python train.py --model="CTC audio transcriber" --head_dim=32 --wave_strides=[5, 4, 4, 2] --init="kaiming_normal" --final_lr_fraction=0
Rows from block 2, named by matrix and row number. Each number is 128 + 32 x the weight over its row's rms, rounded and kept within 0 to 255. All counts start at 0. Numbers have three digits each. After the name is the row's rms in percent of the matrix's.
# pw2: conv module project (model.blocks.2.conv.pw2.weight, 256x256), inputs 104-155
pw2.4 100:092139092161145129162178168136128156104145116205124163141147111035081139179125151143133120095125092153138140141091093082119102102126087080151064162113144148
pw2.5 097:173152148123147130143156200175181144150157143174140135125153126133115124147123104088123141101151095076072148189114087119160132083218136077101101132078148117
pw2.6 100:151082161111095097093112123100090119146097157144191140064184082122139095136127144116159132177149145107110081123097102094150131144121127099037106128165112150
pw2.7 098:088112175142127154119148139117136117096102167118109128103111062145144091064100117102151146140122122123154118123138077137129116137168128128103068096073132141
pw2.8 103:157143083097133184159191140150198153134114097099127154121131155153082173171108110154101127108100123138150179173107101118102148122122209153123088140172144154
pw2.9 092:109144095160145159132093097118092100164110120121151098185154113138056134123098113137125150182141160134164141089115197140109120170100100114132138103121103120
pw2.10 107:144201174183079145107196129177231119146084116147118107114134110124087090131156163180163143152125119161150149165140115150109099142144160123097075155110148124
pw2.11 093:120115132121170112143182114134148122117091092139106102140137077168133127177082113096150091094124081140132147151093078113141144157162137117117103094136160102
pw2.12 096:089086114135101121149102097108105095125122164103103153101109084121089126137170152107150138157134126141062095053143126132172104120142093094112130136088095136
pw2.13 097:129125123165147153113178121137143113123083131105088134064150077131126109082116152102096089137117102136130164214139107110155171128167091127150075143104166153
pw2.14 103:098131104179137117183115164115082126151146169138103139161151137158137082185133153087121106127089105155226133104124138163082081114081112161139201104150086081
pw2.15 102:160237122120192191140150112134169116119075124138195158120123163139163168122130135131106131092119110167173156194121099114113114100160146171096080111121149111
pw2.16 106:083118120140123108156110146142066159085150189130169181123119130149175169091158130094129096092105151126123078065124102147130139148133091131082190114147090142
pw2.17 094:063162137160090135120124099138117149145158107089141177145174140117137094153092124122138141107176120127160117087119127182137120152155077072168193147149109099
pw2.18 089:118131167128100136164114165108156111109100127105110153128150076113143157152109104154162124184094150124112084174109106157113129103108175130073074152099157117
pw2.19 095:123144123141170120095145139137150123131103095113116154119114122104111139122164184123143070094180066203139132205151070105163144138156126109146067165132174146
pw2.20 109:146183070082136151156106185122115098150088150128111118130108090084070136144115153144124121038143080092099134122103116120069127110139160070062077120107150105
pw2.21 099:176212120114118105104182136164171154112101140144097111113181108157158153128100111176125145132067093116123114134123111131127125078119134137132089151069117149
pw2.22 099:118111117112129092129133058149093137138170138135127121117172164113155145120173109142113113177164204098146176117150167135165135164121164086139135135202130118
pw2.23 097:099157158121084111136150132124051138110140139126190116167092059114078117103174138109142157130198154097149066123125130168126130124167137050086101158137139123
pw2.24 100:138188112152133118102156148103183058124070091062099136113128162130112105119147115172152157123078087145127097177147104126137135121138165151132111129088156138
pw2.25 091:138092177111117081125153133060102097175130140071067103130140166141143108080119110136105080141100147100175156115149140164129163097062109174183187147189102145
pw2.26 111:118123088134166133145011151109068097125144144109132133133124120128143119130137134094108120159070134160139133070131125103133105150119123096142172051180145128
pw2.27 095:088131121153162158108093086080047136144138137123114138119126141154184107138094179111125144212078164123146126115161162126125140128122136201101149101151122097
pw2.28 099:079127172127086140130143145097146119140114131131136163087104040116125139130083166091118199111123111102126081079154082132131117123087162114074119098092112136
pw2.29 099:161129138107148149097148115103178073147180121105118144101115141163167153105112104133106159137100116117093214128126090149127118122123159120147126126053165137
pw2.30 101:078085130110171108131146090128201158183152102129143139168132172059120075177069073099142083129166173090158157112183177149107121129149082137134197162131110145
pw2.31 102:092111095166123117136055178149091112138151119112209174152165128096067163114115141160133133167127167094166132091130141141163113162125134162176146108112099108
pw2.32 098:135128103100113126169183151127129115080093140125103120185146110100120138174120098126097148135153053160098090132131109139057117133116114116113075141120120095
pw2.33 095:112129153141107130175125145161075168089129116147127151112096083075126164100129125125129161153120025129069081123135117157141165139139140143116045107135123117
pw2.34 102:142189089170161092137189092152195149135131078127149091174138218086084069150164085125130153126143207130167151108120126163116142116149118141212136161141147084
pw2.35 093:172205056087118090149125152100149103111136118109186122054125089162117147134113157120127103064119080117118076172150072156141125144097156145109151140089181137
pw2.36 109:178145159122119169137141124107140170165126177120104138102070108098096161134095164147084151131145040152026139142086135149158126103089133098130054109086181077
pw2.37 100:144083136123141081092149115184148123135163104126149129121130192130121133127092073117128102120066134089173163093114186118084116166166056105120146117133115131
pw2.38 102:160198120124101151110219129127174117155121128121176093120143124141097089103092126141137143104102154154095139223133126119152115151164196124079100193141162095
pw2.39 098:232148117108133136094171110130188090146117102116155125059095115136102154104147093120106099050065135140119106172144090087136210128145151109099130149081147132
pw2.40 105:130137167107110150097105153145119155109152103175133120081110016123119045137110142080135106109149120146122058116125120141160149093145153080101097140077124161
pw2.41 097:109127159147119102128117130118144124135094186145108125134113078131102139120157089130135150115111103121070100153159101179138143129123134117054103099143122164
pw2.42 094:125067129162098119135100125084078111157144182149137155147064161149132171156125140119155136118161106059153150030183120174163129133134095163093221095176098130
pw2.43 093:127116172081104141143097186085042107153151171133149072111169225146161102130138119121138124121108143120170195101091121113155168129076124125106133128214150072
pw2.44 100:103084156143124168119138127117139131122116150118084182108064106128165130151134132069112099141124115180078056056123112161105127063143141101041075049139197155
pw2.45 089:093087096226170109155141172120131081117143146151159166163139199104079125154136155139097162134137191056169174159114158137101094140175057140136110157142147084
pw2.46 110:160142078168116153153158106183205081128160143141160114120125187118151154103117101132156090161109130102156165103166139152144176111141115157178141116176113150
pw2.47 097:137050124170034140154048108113077136200105149161107147143098137131110156117145127078145123191136119100120092048186101104109136104129160109067183142183095165
pw2.48 102:127073107106148145085183168151174100115102169143090147128152029124083107088041146148068169077126083158060160117110136131158050149169111171084048110091153103
pw2.49 094:111099163137165088157101148138092102112177146127117143168111134110130158112114151095147142133131111183202172048092149163130131115166083131158153142132095140
pw2.50 095:125171095152116163150112146128076146159164088099198101136129196084088091124116088120116091180204147138119176114119161139122094104122117173171152165160100088
pw2.51 106:169197147106205160126152094129127140162149111160130120142163156112134108086121171113169083138136177120162184140117104137102133179117197184222154128124106134
pw2.52 100:094073126105133097136058138091033131145109095148105073126164109102093149109113112101132096145139092121157125091169126093116119114138121146133120084154095154
pw2.53 095:159136125142087138116149121085118124144120111080168077098087196086144157150151086105140116147139171072186135125149123101162153109119053180170202163181121181
pw2.54 103:116098118106097118196089181138101145092125162151126087092094160168136072138064105099135091176098167090131155106104155144103111095157110132069186107181063142
pw2.55 093:141110118074086148140113146087088111141093132136126189127138131122158098134093082134044153118172117047099082159084143095108116126172149128116094176104088142
pw2.56 091:141138163119125167121190148160182185099105148170157156132163203113140149123163094121087113086140185110113122179180174093142157134136117142207129103044114141
pw2.57 099:155184114147176119095170137102161081092129107146144152087105162105124121165121073138141129064130133189158163163128101110134112138122158128142131187071128122
pw2.58 103:121127149147149129156082101130101134121146072133136111095122193155131172116150128148116144145175159222201103113116161155137090109110104182110128113169074097
pw2.59 097:145159071094122116177181109172208115142129126081190150089108147120084145128118162139099227087117124139119128154085096113140077139118140140128111162052178144
pw2.60 091:113155160125064119069180144135162130119136130185132156126100076138123176148102117140109150103153104110119123170109112101108119136133144106085087114089159099
pw2.61 100:165163128087144129138101170110097155106083128124168062097094052134099083126099179160071198099155113138098084138125085135105146096134156080104095129128141138
pw2.62 100:185184114137097150091114131124185146107092116139105164118120167138160084099104116102128075206109173145152085185141121174131110151130189112066118142070176102
pw2.63 099:099075167162138112095092124043032118080123134138191147130145137112146156138111114114124139130135183135129116080123129131160099098133125113140143182223101118
pw2.64 109:166170110167174117131189099181240108145091115159176154141092143154106100121164133123160116128138144121146208130161128069121137129127161133130083119086173141
pw2.65 106:184201121151111128107168135160123136163123149096175163122091144133115122090086113145119152111125125180106124191088084093106117116136182189156126170070079123
pw2.66 100:204172097105160141135196077205136141147104068166126128188139152134110131148082150133089180061141172138121192143126117120087149102114168079177134143088146141
pw2.67 098:121126074128087126091104141179105131084140176149137093167120149125138120101129131119115096104116187165144124054103166179128168093094143061152152149161132146
pw2.68 095:102083119141122175170082097158108121138141083150113162205169143111145149088120113095070129117151123107141071122141184138128130136157087149201117117149133093
pw2.69 102:072131208110117114156088115113090149159144163115149124141159122144153132132109140114167098167157104167164124130133130137126105163171103138130102110164104156
pw2.70 101:116091161109119092155053092124089107089168150127211121132103142105175096131107145090102148155143183170157119083137134161097074142129143125148247095177115185
pw2.71 098:163136119161158117119157092151173149097089089093163143102131120117071120096111162181107161105157079126074115156126119161129098114120130061100063172133145134
pw2.72 098:179119121143132117071143182124141161116116139145130136128100046123129120108136139068094140120125100151086105083119044124073103108141159124094096111151115151
pw2.73 101:112111115175121140090126123104076171143083170125120160101169126134113075098130130118138132163119166189181128088101131135125167089115052158116200155132137112
pw2.74 094:091113137223142175158157126118109135140172136110172147162150154071139136116163111089179067120068147145142165128111146123139088119167094158124163127222086137
pw2.75 097:166074091162163129142113144153138096101089125167104084204093084164096099136158174117100120088116109156061083097095113118164117096146123165080100139140110133
pw2.76 101:148177114136050147137077152113171165126124155165087135123082090114091121121096161127162137134142070113113119173101090058137131170120134126098099128082200124
pw2.77 105:189180101079166137152201121144202122153166140146104115139123144110158124153167148159102100088118129132136164226099141161124110100093137142185080209116115094
pw2.78 096:179128119123109110101197108130180093156127113069099082111101120096068087115120169142136147141128153152097200185118127124092135132137111167116104161041119128
pw2.79 109:144164075148152122125183124148207148152139086102129114073079165123057161117151138194139169080147131114134174153139148081100118130133169135177121107089177146
pw2.80 100:107050192166087145164126164096137075089105132114134145170187107110142108139102152072157121166121139105179089090172122164145110113077136140137158104169132100
pw2.81 094:167114134152137085138141128156108129076110104066108124152080022112101157103138130100097156104096080184057115137107131158171144133134138111072093138087136156
pw2.82 102:178201098109148162121174103161186095160123165142156115131107164171130103137133115139106146086085140062155206190155118177151103142162127186136181167123117117
pw2.83 093:157140110104124142135157215161156099119107137145121177098126099088139137120107130070150172113128135125067122096111063144102122168121142091127078125081156146
pw2.84 095:144115115146140157151143114144130096154114168088183144095127165095138129089198161126139121061126117140139162135108146098144143160126111164177100147141107155
pw2.85 100:138124112126156128127247151137179136137104074089121126120094144141103145166134109130105145110122102174070166169142126090117182094118181143119151121073165136
pw2.86 107:135174131122151163129192098171214123143102100101185124116133169082103148120159133151110087120103162153106213179144134160116117097089130128197122174120133149
pw2.87 104:150168076099098125139165137131188125121099172125068139139133080100110099103137184163130090114143096157074102127154096149106099115109144124082118148085165143
pw2.88 099:154083214116115121125056055094090144165132094155141151138112134116102122137114104144131152223099155134103118133138106174129074119179132183160188115188151142
pw2.89 098:112124100183135095161101100162113139174152115145141147186135187104132143113139149120149146163122136152185122085112138160115129115116119134158151101107101122
pw2.90 104:093124153150122130068166117085076175124125126082086135112126065158144120136182121084133128132192049119064083134137101107134053101148086094074090168121172111
pw2.91 103:111086152074099163108129137105063141126079155143116127150123077078098092126130103130108145119092090101059096122152054138114155123125157077055130126164166161
pw2.92 107:197143122107167141119182070172143104117109111132115147132098129109111116076105114142132115125148109110139166237127135108164087100125146112162094146082099117
pw2.93 098:191151072161159128167103134167162125153155122147120141168192179087064135116120063103079133093105204113153216130151136144112132131181159111161153123137142087
pw2.94 108:109080091125121100111156153217112122108111065080092164121096098127076051167114130158091143082163071172049115155092131147085114061132119121153097112097108178
pw2.95 105:118115097171155048142082144103109139108077129131128097150166198138127163123111140082161084111107169134190114116122195124150118143128158113167197150142084098
pw2.96 105:130125120152147125139183085165200109128099086115160070066123196101091125172120179163130121135119113119181193117131108186094150132085122097204166136093087111
pw2.97 104:144119183164149091095081068104093124159116138062119089107151106115140102101138173129128093118167187091149110151142159167123087126049087107128172131136114113
pw2.98 093:141150111103163123107164117162157120154160056152112136119150169153135168106140105117097121117040067132087118134153159133094078085112184148161109154104091136
pw2.99 100:092119125099141123128132146097143151111124162177086137120106068118117155133165112163095140146101102133054181149116097104097153118137116191129118109076137115
pw2.100 097:144101135105137128052106136127156114101082158106098130083119053177170159105142125104110168141161086133103147140155105145183133088113199112094072143107146124
pw2.101 102:187111118136151110104098114108123151131128202134134073151086208125141116165135073098120120117136181151204141117133149123113098171068130167185194158171143098
pw2.102 101:148116121105096135122110180110161099112107165130129092114089110102096110136160136081120132125113048077135098165105117113173132089122147069080083127069108221
pw2.103 110:195197139063137127083188140131181119118131149133136118077084138123090159118159133140118124128112107081107166159091106113102147142118179174098105170119134115
pw2.104 099:105074151127147130153122144162064156164106139109135135177178146121159148124112101113138111106126166112159160063146134108174155107104082067144211111168091088
pw2.105 105:219147139111149101113200094205145114149099075146122097154098158111099126173095101165140139141188129090121113137132134142092177113127120088179113140100127123
pw2.106 104:177151124119135166119154161139166161147111108109111167185136183104064095130160136164113083113135103155124179144089144112140105123170110194177089123155201081
pw2.107 114:143155102120102180080138146124203137125105191136162145108078149135090130124103151170076123126134070105078148216144110147160113099140128130152127189036165134
pw2.108 090:198119124115155123117169113217180128146161088131159139137102140130114154105143132146145121080114119105085121131099100108143136118118169152178063125114175114
pw2.109 102:117100165101128128127072164152109126115148134125082110190099137163140158139123164117123106160116186114146127055180174127126068139132124160126176053214122101
pw2.110 103:117084136092087128122054135130133121126107106105114130099131073123118152125089132084145119181132102166112085098117133125139166173143130072075160128155084159
pw2.111 096:119157112158152108153117150128160089092089119107122169116096103112137115064083124144086127111150111127094117149138093148156119065133136134105002161055152156
pw2.112 105:171151115137112118088104137128142156107074125152097127097099104133128076125121123118163149129113064150082054148105084155089117152130203083058079161132200149
pw2.113 095:141156105143131151096172132138177129135136138151056117117099138089102135130135186186102184138147095104048170188104128195138147156076130123146084150082140129
pw2.114 103:160197097114107100147193124185172127160118143106107137100099137170091151159109163128093125060080109156114173219101086095125097117103143130129080127093143122
pw2.115 100:147188096139212106150194115108167141171143143124146145176126213103087110124164174165133135039134159126167165215138208066093130158132126143190135158155112138
pw2.116 098:101127137139122117138045124089049138184075094154126121161125152113108149119133097129097062112102176162126130088156211140141138112092113196082157137187129100
pw2.117 099:167099154111120090129171205135145128128130124137139136179108024116125094105123118110138147083186110135106065115094109099164165108116169098118150070113081202
pw2.118 103:047115158149130179122080109128114107065154088125108153110110099149121157116111087064080128148179094132144100100143114084128126142133088108075181128183128129
pw2.119 101:095110195078120098099087109110110122103108125129108129093133035079137110085140120093101197171107111153145043125073090146122115105138077096085113131081189126
pw2.120 107:101150177144075137128090083112072144100172134099105195156089101094140173108147151098105092156158107104075097083105104151139139114141148157085140058163126111
pw2.121 092:162118135146120151144166188127170155126125048125174153132138090095114100101156127097149185111065106131114194146159155179160115115108103146135046136079151129
pw2.122 093:109090083163132095132133082129128163115210146133187128142170165104207159111150123130156120165117097109191128080135176128095146145130113176121200154164069129
pw2.123 091:143107133142133107163102080150153131103182083103093123139102145153126125137112163090118164116124183127173172133167175139119129164167115125122164171186104097
pw2.124 113:144241133078173126084181130117170109143143145103143130132135130159144101141137134135126142141113129158125146152115163154111127098140185135218113154091141090
pw2.125 094:076097165136113109180097126063077177101166132111128122146138129155164137110117139114147131124167129132094144140160123107142139110105078138076165123172117093
pw2.126 093:213128157152183117149131128115194165136183111096127130128123184121074110147085130099119200095130148139156134152090133095106125118096163146161147125121105126
pw2.127 098:084059168141156127111096132138073092140172143144173084160121195146123105124102153104101138191151173102140106063144168068132111105133078113132141087166139144
pw2.128 099:170177167142136057110158140135162163131107126104119150093154156121097143106122149101165129140084095110073143156111036138114130140141134159191116142087149145
pw2.129 112:119135123104109146137055155085044128112136169130133143171148065135171083112099107102072194139130132087097074077088132148108129142162107081076119099147130084
pw2.130 096:093126204106131196167074144113085144146106142117112140130125144137143144132138141153136093115130143172108047075124136109134087119139084100061130100116167130
pw2.131 102:170095144117142110114134117149138122109081149111111112171088013110065126167105077145128150101109096133108054099104093121130083125116156121105084128086101128
pw2.132 104:176153113131146130180253134146114124132155133144158132132144150144122136158109136164162109094124130120133198197114088100167154177132158155156066160064138106
pw2.133 105:096107136148128130083116144083062156098162142173130097100112102125140178103121057106107045120156122134171097145125107195123134058106089116077096126167079132
pw2.134 088:101052134149081118155145151200158101129142167137127060111101110085122145121055124117151169075153128123122110102163103109094113186133153079088097132072147093
pw2.135 101:167081120160166191138115108147160167123102136106127145137142187170103116098145150150135109148114188106095180079152157115123126161138083137207181167137117099
pw2.136 104:202199144081069119143187129147211146194102121140105097127094120145100117102109128141106136130126116119134108206128138126129134102159163129132141139125195140
pw2.137 098:156167154118143122070170105167125126129113153110120108086124136142122110128110153162094122116121105090129127144063065120110175164128143092093058122106190171
pw2.138 097:140178151133130141094155120126113112148101101165086111153132203151178149166115084111150093083084106075163140182136152117125148154141137171200134138097127102
pw2.139 092:127142164083133168142077156069088137139142113141114128127102090157147164147092126109147122097130096103094095103145088130146094112152080146078130093151131133
pw2.140 098:167120150135167154131126095074130140105178107110157136136168209154142099151164134089114099120064147095141127144194147162130114144128136156165130147177085144
pw2.141 107:175184146152073162161168147130189131131145175102116125114129155156156142125146128110119125129123104129118130147152097134109121092140172169146070192119137086
pw2.142 114:048118151154116115121027129082100159116124104141085185142121097132230095149147109138139115146113140124098078110154114109144134116129146078071108077149149125
pw2.143 099:107122096136130112183153136105178165088062155121162172135100122126111160088124110114086060101135166141135135162135108141116196125188139129119157127087129117
pw2.144 093:116081165119114132114148087111107188135130087080090138161091078157141155110134099153135125186095085103118111171138113129162131153151152171101126085146136153
pw2.145 095:157154121122132080075231152174195112111129087113111140100176152092165167089109102119153150123103063139104137176085118117140102113173197115122117088075122136
pw2.146 104:129165123129151117113135180122197126139111109168085099154093096094118112117106125165119118142159070148058097151121104132164117079133112118115091133108128167
pw2.147 105:072111135151101144134099110112049151129158147096141136125126096137125102140154123128165168159181123152147055047135145110137146132165115140115164120175101110
pw2.148 090:105097133149102168142089155049106183142103137167142159099134095114103116164144139165126114135105103147144065132101099147141099094128135117073128147153090162
pw2.149 103:179174070127181081144187117143105135133165107115128136170160135097119137108112111122107116085171148160120133142101170082134153167120111125167104126124075096
pw2.150 099:165114074119128095122131127178165061110166071124047115121133043121112157143175169088051151066109089125110101114109108134122116112120116107003088116112103138
pw2.151 102:140156127135131130158152129170131160172115155095168089090122104102166112196112068197098153071111074132060141157174124158107147118143213101127033156096129134
pw2.152 103:107062162107132093137060121126054132128130131165132135182136130136182125117155140123090103172173109134155002082108145110085109152124114137094145140137135186
pw2.153 103:054075169129101156143046137122076126085116124108118148120143055150138133119124101096134137140153107128159061146143087137094105105145112114022108142123129130
pw2.154 090:103119109082082137089124136135131150117107127142144125146101071101088099143095117154093103096169103167063111138129098158113064063118180181126074130091116147
pw2.155 103:098094179161099128114032153084084132128172152105097105149179106173134141108128128081188127143101159108117107136178120140128148144123136139099146125121118157
pw2.156 095:127152129129190142111135157147186116147128132141124122102095179118141121155137113164108142092136122203136178115153160174160166144134134144125134107090147117
pw2.157 106:119095155103123102177075141094042107137089162098102138096169097176121110134171116125110141142094147059103058091132136116111145148110092115126130120186077155
pw2.158 087:106087040122118111159089108078055138179148138113130119095144139142123108158101105097087120083078133108105137065177119195131149128117086091102188119146117135
pw2.159 095:209166133121147101143165127156157106106155119126128104133182130136139180111104151191110136125113203133136147146171148125126136145102097169131136175147095154
pw2.160 104:037035180151129134123055151045103125115134115091151149122107159126181130181125103059165099156142115130121093068060155120135156131144132149179211163210102134
pw2.161 101:097069142132128140154122125115115130143152126102145138082112168048141151095134101132119146141161134178177135081132164141094111104131041188116162148145140145
pw2.162 098:118176116167155112135098133171138168138166123125142152124116166153084089167147128104117114068135139173124180151138155139129171135097186172171154151098106107
pw2.163 104:143158134136178146132191091120129091117110125124166193127147231102161149109179108183131131162127109115149193127139161098114113147137090158195158153156129125
pw2.164 100:149116086102178095128146113193103116145167071168165122124127215105151149143152148158142097122106140151140128138073179100162133122113090147163132183234133136
pw2.165 111:155066164199126101117071197075046125111139152113105151157130148122160151154117100138173146128149111153175118051147171132136126088169140177118198123117083097
pw2.166 101:143136155083144102081130189170117124170112131108106133073152100158150133138121090142098148147119076139066118169113145106153119148150211151112036105148130163
pw2.167 100:124124078117073141063161134120129125143082162120120085150056087092143126120156123141121125102168113186096076143166130163154170128146164127078095180068156091
pw2.168 104:147178110141076123111182093133195121134118085111145123129128138159162139152142148152145136075098137104137199122151130141123148145108148151197145149122169173
pw2.169 106:081106126181146095138115167076029122080148150144125100144140068102160079092088092091122159159130133112150084091152163155135101086134107068128155113154060101
pw2.170 103:127185054136136155083200162120210113210087095115140155153094193111115134185142120120085129154066090151071211109070164113121156104160122096198112136081150144
pw2.171 095:127160076119138143175110107108127124168194100109130161087118169120146085141097145177147142121110187158113145161114179142098176140101141158177121093085080131
pw2.172 089:173079135125125156113136127086134103128157127161118068157178118140152112131124135072107140148121211124121129113149114142123114111119056171163148106218093130
pw2.173 094:055103153164160146142179139136161124121161100104130122083133152156146127127149162174131119132125157157180190068089172148167113130144111121155172142159038096
pw2.174 104:153129112121150098092178140176198120181149105114114132117131195154111082155129155158145160105151148122120225150152119174094210136148080150196127148113133146
pw2.175 092:082066114140088141181135099161138131125122175100122111178092135138120096170145107123159123106130188121170158121111150115077108126167111144113103108169046136
pw2.176 095:110167111125142133116112141166159110094145125129110142107106213143187117125124145129107135088147192077228141166171155108086122189110153200133163145191109127
pw2.177 099:119141102107074119138185138163192141115134130128074122123119038117119133155135112140107147164090087143096163135124160107138160113147123153128076126084122133
pw2.178 094:157173136090170103068164120121120118124108094128110183130096089103140088136057169104100156159129113148141133160131140096169118088169236180168118153099204136
pw2.179 100:100087167138116084151081140099080116082105115107099068162139034165117135124149140111125162204170091116084067066117099133133093144084110081080074136091158144
pw2.180 086:140172135173177130120124156168156105120119106119115171166162080140100107110158113088163175079120122140091065101097039179104165144120115102093122145102123138
pw2.181 095:140086132116171160115134135174139132129135075144085110118170209084124127126150185110136160120072135120149116164102104169095118121124118157186046118078187123
pw2.182 090:169156123120121145114101097085062130135111136160101112128110119130112116165129152117097149117151176101169115067137058136112060170157140152100134104147041129
pw2.183 096:144131149148096170106167117100095119134165111121099052158143217172178081122139131154172141150129151119139202102159183147169133151117182145138222170113143111
pw2.184 100:156159109136156102153141105146186097142081096115121142125085121153144189149148136193109143101132076157086100199117117152112179150162115110140035154091130116
pw2.185 100:148101138138164124135136116168161102140146107088109131179136162096097171119106111180082128118100130120074120186151106137119137079110127103151077168082167119
pw2.186 093:145149068118173132150178096158180184139167101162160117115157192134135178141154123120139155096126156120176138101111196159068137175091139155129125143130160140
pw2.187 102:133120134143120120095108100106166121121162144082130147126143195120146168115120175156118119152148155123205088157174115123134104126143064133146194126155111144
pw2.188 106:057113151143111118148077072075099123131101107152141113137170080168136123134133156081183119147143146160147122092166127089136087066128150069121165129205153113
pw2.189 104:113097117134118106163093120094116133145162138080127141168134154173192091143106132138112095129108178154163170143180194157121089089127104141187198135183068173
pw2.190 110:205176125160167183090187105134198102185126109111156171173171154156117061123107128157148096111102161120134187188151130123141165133105131117179177157078154105
pw2.191 104:132130134148159099070167177167171168144112117147135135127122211128115149137122159140150112121080128120118163213137104149188162170175097159133137197060126188
pw2.192 104:109116102104119107138172122132133199105123166111059093120149104114105130096098162130100129052149111136108121130084088123161116100185121126123103120039119143
pw2.193 096:181108094131165153095143147131198132210139126152145080115119157105135103139189126181131133125098120119178163142137160111082156170157125171191144144178122099
pw2.194 107:118147165144142086163160133157121110125130090122210065109124161114142112146115182146135118164100174106185088145118158138140185147132130176198171147138106110
pw2.195 086:128149131084097129139149118230112130138097057172101180115171133137142211097152156102165145068145059129134122120108094125110171141112141106074110091087158179
pw2.196 091:150111136136105114170144128154144146160106111165124157065157135131128139066124103153138120107111124182102082184139111104118145119181143119144098152057158087
pw2.197 097:122063148157114154133028124114049147094085104096109105175107048122103097148146120123109114166186169184128059098130097083133118129131086102078092101110159161
pw2.198 098:169161107138180129142227099150163107160156133167099094176116152145076150149139094196120082118135132073142161174116188104132075109113129174217094098103148138
pw2.199 108:154186059093142059093183122211128153095106178140149090097069127149105102097144112197119144111137100120087146180137066144139147129123172091111052130055131145
pw2.200 104:183192160134141126138137117191164151130104116090149089172128136157093093124134117183095166072147159114120186179151093155110149128130124177150080130095139125
pw2.201 109:118107155135130130193063170092086100106152108115125152157087145187167162144163115108153121158115112084163150015115103101130127151117124118114129147164106162
pw2.202 106:086096126138155112131055075122119107096088146139120162134158108108158108104152098095136130178194140078181087018124137144143121092110085151074142102182109095
pw2.203 101:125089135168138116089103133141098146090133203108120143190138217195165068165126136113134110099129116063176163119119162100156121132113125135161175100191124178
pw2.204 108:182178090132148169097217160102141166146143110124107169110136121125129141139149120122095142104169123125149167198112095101169174120120165163144060127121126113
pw2.205 103:080133152069115091134103120132096149131109118140060134118153091151131096127107142127131149150136072148159138137125143109126137099088157079097153078062123128
pw2.206 097:113126091190154120208117126097136120161185106159157136117188215135136124160122069085199145147140145145181150076109132096158109144111078147166134140178131144
pw2.207 100:111058168131124075089076162080070155115164151129103122123157152114205086141123106117161102136142204141177162072122169098122087117150125143179136147171090107
pw2.208 105:110045197143099109107032165081017160111136118122133121131121100116152132129097076116117166110130100134198105032104125154124111157149114142157167141145114132
pw2.209 092:164153184084083112109204121146150085200106098107135139121139097139139087146098151099128100171109085139058164135094151122068120154154193147143161110135116060
pw2.210 102:067107160088106162157109122070080154141147121109128187107115118117163085136165100129141144142091154097153104046141159157131140134130109076109182121178104150
pw2.211 103:131127091132113123119116112148147156123115108131134138123096096168066143161092130164111130150139077111065073142161112105115153103176179057121086104088202140
pw2.212 097:131109112148074111155034095095074115159156115094156105118135113146150145061107127093110108187182141139150121019120142136117119108141124159122163102145137114
pw2.213 107:142133147079087180139186134185185158146119116138107090092097132144129094161090094167129129080123078121117156226120119118112155128122163164089079128088153057
pw2.214 101:148183104131167077169194157155182131188115169117161140121132161105100170122072154118105163094115121108075186139102159171098114161066181133154055126085158150
pw2.215 104:089043184107087101076118135096060120089087101173110155116112043114203140143173144111106142142148142160163067109114104165144164127159154128060134089112120118
pw2.216 103:121092138108069158120079113099036138113129148147138106153115115113110119140130114104084112151126122125149067048173076140116114110124064112038118105127139158
pw2.217 102:165118110165176179156126118121152142139167159097142071150086167088153102072146146178185134136067122122210141129194141106083111143118133140193143119130131135
pw2.218 096:182094116138079108135110154118134135157098084171164158134138092146128105086127116094104134134129153122082081140101069180147144168081151093103104069126126163
pw2.219 087:130146192117129153060086130146126145081167145158156134094104029093133126110149120139127122146180123102125164126097129120109116162125087167109122080103137104
pw2.220 105:157184108139144188127132128106134126121120109101079140124143099107096198141152122133128114132113123094115194155104119143086176151127129137117122181118163146
pw2.221 107:122168102150128147115171128144153137159168096102148149139119222138098103099097170130118123141117176145158172137176132146095136145105193162215163165148142169
pw2.222 096:114153141111135082178181175078163147128124166133127111141102112094154143119125117148124130140081109115060156249108124135121125097126154115111124128095170106
pw2.223 101:165223143136153125164181130148210112155082128132137111130129154131125130126133149154158130117134079152152133218137130105149106168129170141100091166021158165
pw2.224 105:149156130111158103154196108154186179175125149088154116140106161163076063103118149170144128150131149082146175127126174151188130093136127116132067117089145102
pw2.225 104:128143144128134082151208127200158177111109100117141149126131106156090115117098097118056130110155079148129168161117091147092132135120119160123097159084153109
pw2.226 101:099096134156092130186176158131121120123141122113151154134156188084139124127123153161159129115120146116188145128147140125085165141118075135168140146176091098
pw2.227 093:169097129133107110121152165131080100164154129111144131187112140145124075152186099114113107156118209167191136106136159133137183184158117128145135107112097076
pw2.228 103:127171197117114109188105118065111113119143094078145108122130177150156096056141119121141105152081165084176114137145188151139106168147113161148134098153095100
pw2.229 105:146126112077137065133086138129116117132179142132143152144119193125125111147126153155159088164161179144180199085109143125141180161086083160151175101172107075
pw2.230 105:115052098099117133183105109100108135133117091119107103120105112063126196109087193129120134082115083185067123144132106168135136083156137109142065116106117163
pw2.231 106:100124118166112154150088129100095137115124115151129133126117190131161151107131116105115125131189167130157090072123115063161084099098110075128219101162055173
pw2.232 102:119090102173105108143098092162105099133200184148152105092154141160188089149124177133172114150081145072136091068139107137128123131095081144118161126211116146
pw2.233 091:138105098142098030101108094137059150128089135151130106201109187121137113096080123074147136171121209153161125076096103194069137149111137148139153127171138079
pw2.234 099:150166171086078092090148221093121135158167144089107143119111064107126121126127154126076178109104075134086132106142118155142128122108127105079081146113140164
pw2.235 092:073039115101122127100113179161047098133204112126119098127140066133130123155129127134171136101153147083132148091168159123113126083163098092075146148153089101
pw2.236 103:161188140132132150090178095125135158147107148153113152128107158125137061168077120160144139120072122149096141214145094164157123144142175160138073140077145151